python train.py --hidden_act="leaky_relu" --downsampling="max" --optimizer="adamw" --eps=1e-06
Rows from block 9 of a small self-supervised image encoder, named by matrix and row number. Each number is 128 + 24 x the weight over its row's rms, rounded and kept within 0 to 255. All counts start at 0. Numbers have three digits each. After the name is the row's rms in percent of the matrix's.
Before each channel's rows are labels from the 100 images, of 14976, where the channel reaches its highest value: "colour at peak" is the nearest of a few named colours to the mean colour under the peak. Only what is clearly more common there than usual is listed. The data: numbers of one to four digits printed on busy colour backdrops. In brackets: how many of the 100, against the usual share in percent.
# conv: 3x3 conv (model.blocks.9.conv.weight, 160x160x3x3, each kernel summed), inputs 0-159

colour at peak: white (32 vs 10.8)
conv.146 092:111108097113113135078111102133123115121130090108110118157126049154142141124159167118114145167110155134142128088121154144168134108135121127101141146120120107122105108083102119121092109055139132132136136127111106079101121111129158139131131115098072110121097103109157115125141106113156153102140122104110099117134118095062109161135124117103099117111144137141097125094108108110111091131141079111133115105121117148087124087103126129115107112124122155074174157137101158133152160110108147

colour at peak: grey (51 vs 24.8)
conv.89 104:119158140108136086134116152116121135127105107045168121157138147125106105048122138123127131118127128128093085139137138144175144092074102130160149092140113086129069160116122108131111120141135123092117148094110114135120126101135157136144122106167100136094131126126103127133149130129107143115126095105101102111119120117131122142127113107122123124112103134157093083130114115117119100087130117095112124093149128137054135118117107109049104149091125140102141083152113118115119146122110123

colour at peak: black (78 vs 15.7)
conv.135 109:178146123160127133097152144097111122146111124115137108150174141132093103123109154109150137156155123167107134153104118136184139121080154194132128123139112120118081182141126137107139122114128116113135106104116148137091112118159139124141112154128092156115141123140124100142208164155126118125157100138091103095145110177130140127160133104165141094114099140153109121160123117152124127119134120133142123114125082086098131141152188113112113158137115158106135101159145086169124159158146127

colour at peak: grey (55 vs 24.8)
conv.142 098:084130071083119133115066130135138128147147093136093129143113118160121133105123142141096141121121106127143114121137155124135096154128107134117126121098131114179099105042137118129113142097097094145129088139097110135130122119110137153166105117134105112103104133112135119140127090129131163136120128125144114146115077096096117179094152122097101139107135135166098119114109126144166072114100091134119120119137094161104130117090085131101096128111126126091179135133117139068105153108106132

colour at peak: white (43 vs 10.8)
conv.122 080:120156126134121096119141148130101123142135120073146093127148152130102127034161133132114106123127146148112076138152139155157124090093122126145135101128111102158085164118150099154138109122121107104094164102091134154145150098147154107149164127142104149115126092123081096090146134138111144105126110108098117125107114117109082159140090125124108123141132155160074116139095100123139092096127114103136147087152087105067103132141117107079127116114114144105123096118112109136134117123116113

colour at peak: black (90 vs 15.7)
conv.40 076:108126091145117122155177180104122147098128103116135145081087125094117119137121127116096135115092104108152110132092098142105111126150122095173119100073128136179141163158113111138162100121135110128116088138151133163171126111146128105143114096170137167141110105127131154073093137114144092101097124079101122143123100132110096147131103106154157139104119145136160104111143086116142140124136142139094170091132141101107124100146141119103120160107094125097091112105146115143121114141087096

colour at peak: black (50 vs 15.7)
conv.77 125:136085113145129135112168122128130069159112162150100115137113135137117108157139083179117095126122102132128113094103152106101139138151141146116106124150126148133150140139172175121158136106083122119102141145127150133152120123144105140079074126074130149154127117131137117123139112109137135175178142110147171145138079135118088098119140132141138135146111124105135119110120126100113146157077123149117157126133115133099097141131166186121131075113158084177101116096078107134102102128143137

colour at peak: black (57 vs 15.7)
conv.62 083:123145152134140101097144112108103125142130119077096132089114115129093148140127131127131107129125148125107112090130121147161130082098093112157158107134154103149134155159144121158112108106143101091111074114116123142140184123146164100140133138131129127095131066134094118110120129132120104118113092123109135135140115132122077107148057120125127137102123174122139127132110124132145137116155121107149116109174102085093129108135097105088100136094100157115074089095139120122160086120078078

colour at peak: black (67 vs 15.7)
conv.8 099:128115106104134121122113135115134110113139117163130098141174120102145139101085098072137097087135076145107127150110089116102118174133136126128065104107106108170093106088133118122142140159097108122085132126108119122119129108131114078137130121135134116109123158100090131127112100171127088137097109146158091122076111132081140135107150088124122108151096129118116104120141166123149109124094136130106122133105101068150102118110135077155131147130143150095157084147164107132118115095135108

colour at peak: pink (43 vs 18.7); white (28 vs 10.8)
conv.110 088:123129131137142095115155131140116086156135121104141101155167129127128132089135130152124081132139144174108095110162170187189133123111134129134148113132112123153099164132139126163128102147155098082086154122101136161119159098170182105128144123127113150108123096132088104092152123144120150105128112120116127143122134133095084140161095136135121146141124152143096119149109132122152110112155124127144134093198095114061065125143124125106123137140136165118120100088122126160139105132114128

colour at peak: grey (51 vs 24.8)
conv.98 110:113124102139138138108127149128140096124149140155132085135177093145140164117125163147158091159113127105125114145109153129132105138122137093121114128103106081142107145095145142106139138104119134145104099111092079106135128078138130128112137159108103135102121158075101112121126099161143129157138129138164115119143092100066150120121141110095107096060118152114103130104114162105121107129122136079163137133122091107138083057126117121130089145128137166138109106072162131153154120123144114

colour at peak: black (77 vs 15.7)
conv.20 112:107117144101115131123091116128109127115115119146087135137182072124084125175152129112093106139118170115110181098130144191159146148125112119142118094124166117144137118154124132169106093119148103124111092128130109140119167157124173099141185132116137121107103134146116121091115109166137129116099104119111140122123130148124129128121125130148131134109141129106178099113118120148144184130146104121135105102149091070121150103091123112111093129144094165095141084141159098135163119125146075

colour at peak: pink (39 vs 18.7)
conv.138 073:109120133121149119127148109148124102145156121097116133132156136129114116106144137167111098131088150143136115082181161195172098127130112096135155117110146124146131169132128112174100087185150089095110156136130126157146147126168186113128144118126140137120102108112112124079114105136136150080115124121102128153131138126104096151131096153134126163149138145128126116120120120119163103116144113129147118089205116109062099109124087133107146099148114152114114106078103121146125109126113119

colour at peak: grey (58 vs 24.8)
conv.88 081:118115103137095140172132150149130106132088132145154101163114169097159137093096088158177114094147078133116119158155126119116133177136141121100107107138105154120103118118148128147120160194126146144085166150113121128085125129132136125104130123147168119136153184111114103158131129126162111181155149107172125150127128112132146117124167153135092151146093139123083100130096170112115102150123190142105119137145137124133091123138137145133124159122181125116150092141158132126106144135136131

colour at peak: black (69 vs 15.7)
conv.23 093:120141128100141107134113160125136137142128111114143128131149153127094071043112109133119136075144086141110089149133143142169154136108121144161148091135122087144103145104138120137110123140077127100107142117110126150114110107131138123161137099162115132088139127141120146136155120136095125135116101124128110127050099114132117143121151105129129140125099115146105086140127121141142106131103125107070114111130126126079131134111131120053111165092144139084146085163139069126098131096125100

colour at peak: grey (57 vs 24.8)
conv.144 113:122096129133132093074129113142101107138135089097113110137124111133152163102135156126143126142151160158101092122160161169152127072122144123115160142135100138150063120117127117162131092084151107101125132125123131149092157107145173092125136132081082130104128082129102107106150123114111137097123106117094104130116150152106105146153054140135132144136143135118086149140128108140128096092153116137152130102172097119116094122130099104160119125152146147113164152117123160137147146131078163

colour at peak: white (47 vs 10.8); pink (41 vs 18.7)
conv.64 085:136134154156104142121178124110090119138114139130122080133127141120138181131114139111195126131157142149095144130130103114135181130072130153118137149169113120115110157156114114127145140153152161140129126106091138113114135133156133080124149148146163143116153142148129084180153144133141087142139079147124133124137145150144142082164121128143116089131100155127099160162092151120116165158162166138153125160110071080160141129163151115116117153121149155116105129133154151158172133138140121

colour at peak: grey (56 vs 24.8)
conv.30 105:075136111094126118119100117131130124124114107097137121131122068141119116082132122126103132116113119114109111096128136116128101111096062085131116124118133061115111123074131111113092121134131121115124119103102072093109128115124127136141133105140127111092107136085129125141107083130128127114116084119130109114123111091085114096101140109079100105106119136130093111111111135108106074123123109084108099121127124143103132077093089120078096139067125144078131122130128129108118131074123119

colour at peak: white (43 vs 10.8); pink (39 vs 18.7)
conv.147 124:128138107142105135101157117139109084133108127151113051168134107132153162095138125137160102131144128139091104110109167125133144128101121138119094130134096097137098154131147133116135139111124137139086121105045112110115136069145125132117143128116128136120141134117116067153151115137142151177149122120160124124127114094107110118139139115085085088114114150147039126141067152098123128137122140108127129141117078145131087104138141141116106133096150149119141117095149155149146131103138136

colour at peak: grey (57 vs 24.8)
conv.17 092:073086069082113133148113158179118106148140120122116118170111109144150117129154116157107125132097117131139116104161163125141113146142119103104146122113133118145116089087116132148134106126088106143121156140111115134146100130128162136125115103115121121130098106112144116098131083109163159088145158096120108158131113096088103165119135155112090154136160113143108110103101110118133098137109114127126157088139107129079103114103087157123120081116154099098190132114072142091107155098121137

colour at peak: black (90 vs 15.7)
conv.134 091:118159123111102104135111158109109142081107088106133126078108128077103098098139109065104125064112111090114107131115098132110118121110125106152098086112118115136123134132081079135132105108104121113114093111120123137148106128097113080134145079159117130126126123113112130112117138123095093112089119102092096118060108134141115147131135116137127113101124118139119091140120082127093118108116137111071147109087134096120138115133121081112114141093104115098137099151131108110110099123094097

colour at peak: white (34 vs 10.8)
conv.153 105:119126113109126104105100117123114118141130103070125131130137140142069097116135147148111110133149116139120129156154148165165114115103122133137151087123119115145084128088138132152122101092096106104112132118122128151109138116130161124146123133127083126083129109132107119068155112126106134101131105098068108120122083136103105168120114128139126144118131137137117092124121070125131093088119102122130121056170099104056105127112105122082084108117109126101152094132106077109106131124099117

colour at peak: black (68 vs 15.7)
conv.90 120:095150137102098112141084126121119145077092078093127136113086158109109120115143121066115124096121135075104125146143116127099104109107117080129112109120133141101124097141056077136111123120134128130123091124129108137121112136072123118126152096155133116135130123114104125144108145095099114115093122106096098117097134110175130134124114138135106133097143101138129104150110099107058119103137136120097132125084142137131145124129079086108112142101111106110142112128123124083129116134055108

colour at peak: black (60 vs 15.7)
conv.32 101:129122144125083095125122151113107108089057113117133111094126170086092112113129112084127105095146102126099118159122110128110144127102138146111108078152095144129099126148090105127122112111119123115100114128108147142093104120105117085108134100136120136137139119139103085133130161108085084126116127092090118124090120131175118140170115135150107117123115107111109085184081089102073145095137138139092126115093101101107116153156140113096107151088123124120131086141132104118119108140112108

colour at peak: grey (51 vs 24.8)
conv.121 095:112105109142140172105141121154149092155159141179116111154155086159155173118150144160161124156103126146135129113139154124122151154144133112114104163135124100140125138100171124112138156124086163172121136135111100129154137102138127126112166153118131131092092159093141138156133078154166133161132130159180138135128085107060139111116168129109122123110135133106117153114129170112146120171103125110154123170117103110159097069132136148146105124107165145128125143102144133153162131092149127

colour at peak: black (75 vs 15.7)
conv.34 084:125083105107126135105120130153132106132155135176136098138220098119135116110139136124126112126109129156123144169135135133142132165125166121102091121106117105161101112102143123131138112135076116125104125123102109117112099132135135085119155141113125121104101162085100130121141108187129119126104129156152103140092111138064148141113160114118114126128139099084120125121134155132150135135095134115138116133113090061152128098123158101166125151142132162079147104157167085159124111116179097

colour at peak: black (46 vs 15.7)
conv.72 132:116099086088077132137083139153110143094113071154135120156118167107151119145118134106138154116134121104143145171134131137109133154157159133092106129099120154164114077122081110158109104142099134136123110153122128128102086136093132125137123097130135113158156159133146110149131128118137135144123161095131098148105137111165149189104154147129094132131134091143134120148116121133142149138094158149089120124111116142138152146093131125163138149123140108063216144164144147098116160120121141

colour at peak: black (65 vs 15.7)
conv.76 076:170158132183139115110172144101099105114120134086129120125148154094124122106122143141129113140109124145125097168113111148156106104106156134151133108112100138139111193149117131123133115132136101124116110116139142154136109117158150108119130127140114150121124103120111120098150171131150122123141116105092137117156119167129116157175071124147160104126090183159104118143140114109115108106146155126146137090173102084074109118186121124116138178147091159150096098099152107151122139190102128

colour at peak: pink (44 vs 18.7); white (32 vs 10.8)
conv.150 115:135124144132152098151152126116130120110129145101165115110106091102170164158082123113166101114097139088148112101116116114162112088144104088126172135112124112099143134131079170123124110183184147092102090127147113093134118096142160111112094116151159130135124111099103139119116129123140097092126110108149124138152181132101127088125085133118142113098107125104143149093150174108118116123173149119129124128157163129148111082128099115145141133112125113117099131109111177125147100153080144

colour at peak: pink (44 vs 18.7)
conv.145 081:134085124136151094113137143160117079159153130130151116155157120131155152085143123155122098128114157147109086100192172160159112112145156130101151142124113134134088144111126122156141093129141088101105129136131137159111123107156183102108144121113101137096106102117092114098162121141109164071118122129101119146099143166096094162137102164141143143140147131134092162128143117146148099110134113153159134110173106120120063122134116122178130111156148135133169145102108156139127126137127159

colour at peak: grey (52 vs 24.8)
conv.141 119:134055112133104104124176133143110067130097146161110095134112120081154142153135070130143086105131124141128098084123143127108152135154176140089113121130106153144134108136126147143165096121138127110078132147123144120156120117143126095058122108080148138174138116132117100102126117105135125135154151081137147153115131135106086116140129142127127136157122100097133127136116123089108154138112138155125167116134105105133084139140160157158149078144150089145118124099093149140122085129136141

colour at peak: white (47 vs 10.8)
conv.128 108:132098131124108136090095094136108099152104107129097097147124145138125148111118147135187112134191112148091129150133150132140157121079120152098142118161115132126088101126149130132097129121109139125104136115078137137016148122102128114131131145103131109079158138153116078153170126129129106170161089126127133112127126122152138115133132134119096124131121115113068124157081128134137125136133142119130076130126065112132106140115116136119096149109168139098159108141153124103149139117120139

colour at peak: black (85 vs 15.7)
conv.123 079:188157140201137142098164139123104121124136138109123132123159137101163134102128147126129145147114160143121131170103109141144125105097158150150138146137112139116092193149110130109143124133156110141150125109148148145120104153164138095134134144132117144100125113132131124121164163144157122134150109132097132094146156200119124149154085116156179093150116166151099160123157120142123111141147142132153121126136097089126143125169139123165142174178123154131122154142160140169133159182146158

colour at peak: grey (53 vs 24.8)
conv.27 107:124155121103091125135085083125107163113100075082115131165076125115117099101137116088121167112104135084122120115125097105118141098113085139125124136152132114090108122132068083138069120143134149117143143122115130111113106135092096134158125091154133097128125135142141120179136123104122147122119096112109100112107150114150127131093134127105104123136130115162111118103106119134103119130110116106077063128108127152118166127090106125101121128103150117060135140170113127085117150104099135

colour at peak: grey (61 vs 24.8)
conv.29 098:111078106111109112129134141177111074154107130168106118150124139120151117130155065161104093095101128115116101096148175113105120148156143129086110127147139153131138110128137136143141114134081088104100147160118138142109094149114127118101105085098144128141111110128124099114130100117117156136147146114148173141088129126132081131110127173132117137153149097129119133113108129112117130162069124156103144122125092132112096139116135184154130084125179090140153137109081150114098101111152158

colour at peak: black (79 vs 15.7)
conv.105 112:158085122134137125122162139125129117134134125151136133113136123086156123124087096101121134101111115127142126092094086079088142135180149148117099149127113152155143130131122123117168103138086140101121139158160146123150094126145099088093083114115150141165112134126136151121125122126124077120119154126128130152088120178102121132108150113170162122164118087088150148111168123124134147154055128166119160138107142093161131136119197114171167115125133097126125148158111123155101110114136141

colour at peak: grey (50 vs 24.8)
conv.133 092:093079126104125158111131096161126119167137125150080149155150096159088135189158128154099121142105156137147181078156158138156137162148106127114154116136176134143147106128142149156108101091123102134133084156133123134126136156126168130130148129114141122100095112146147139088141095139140144091123111115104159150138107113114096139114124158137118161116154121122179122102119101131160165149124088144139116091163106100092135113100114146111077083111122109099156122119094117114154133113142113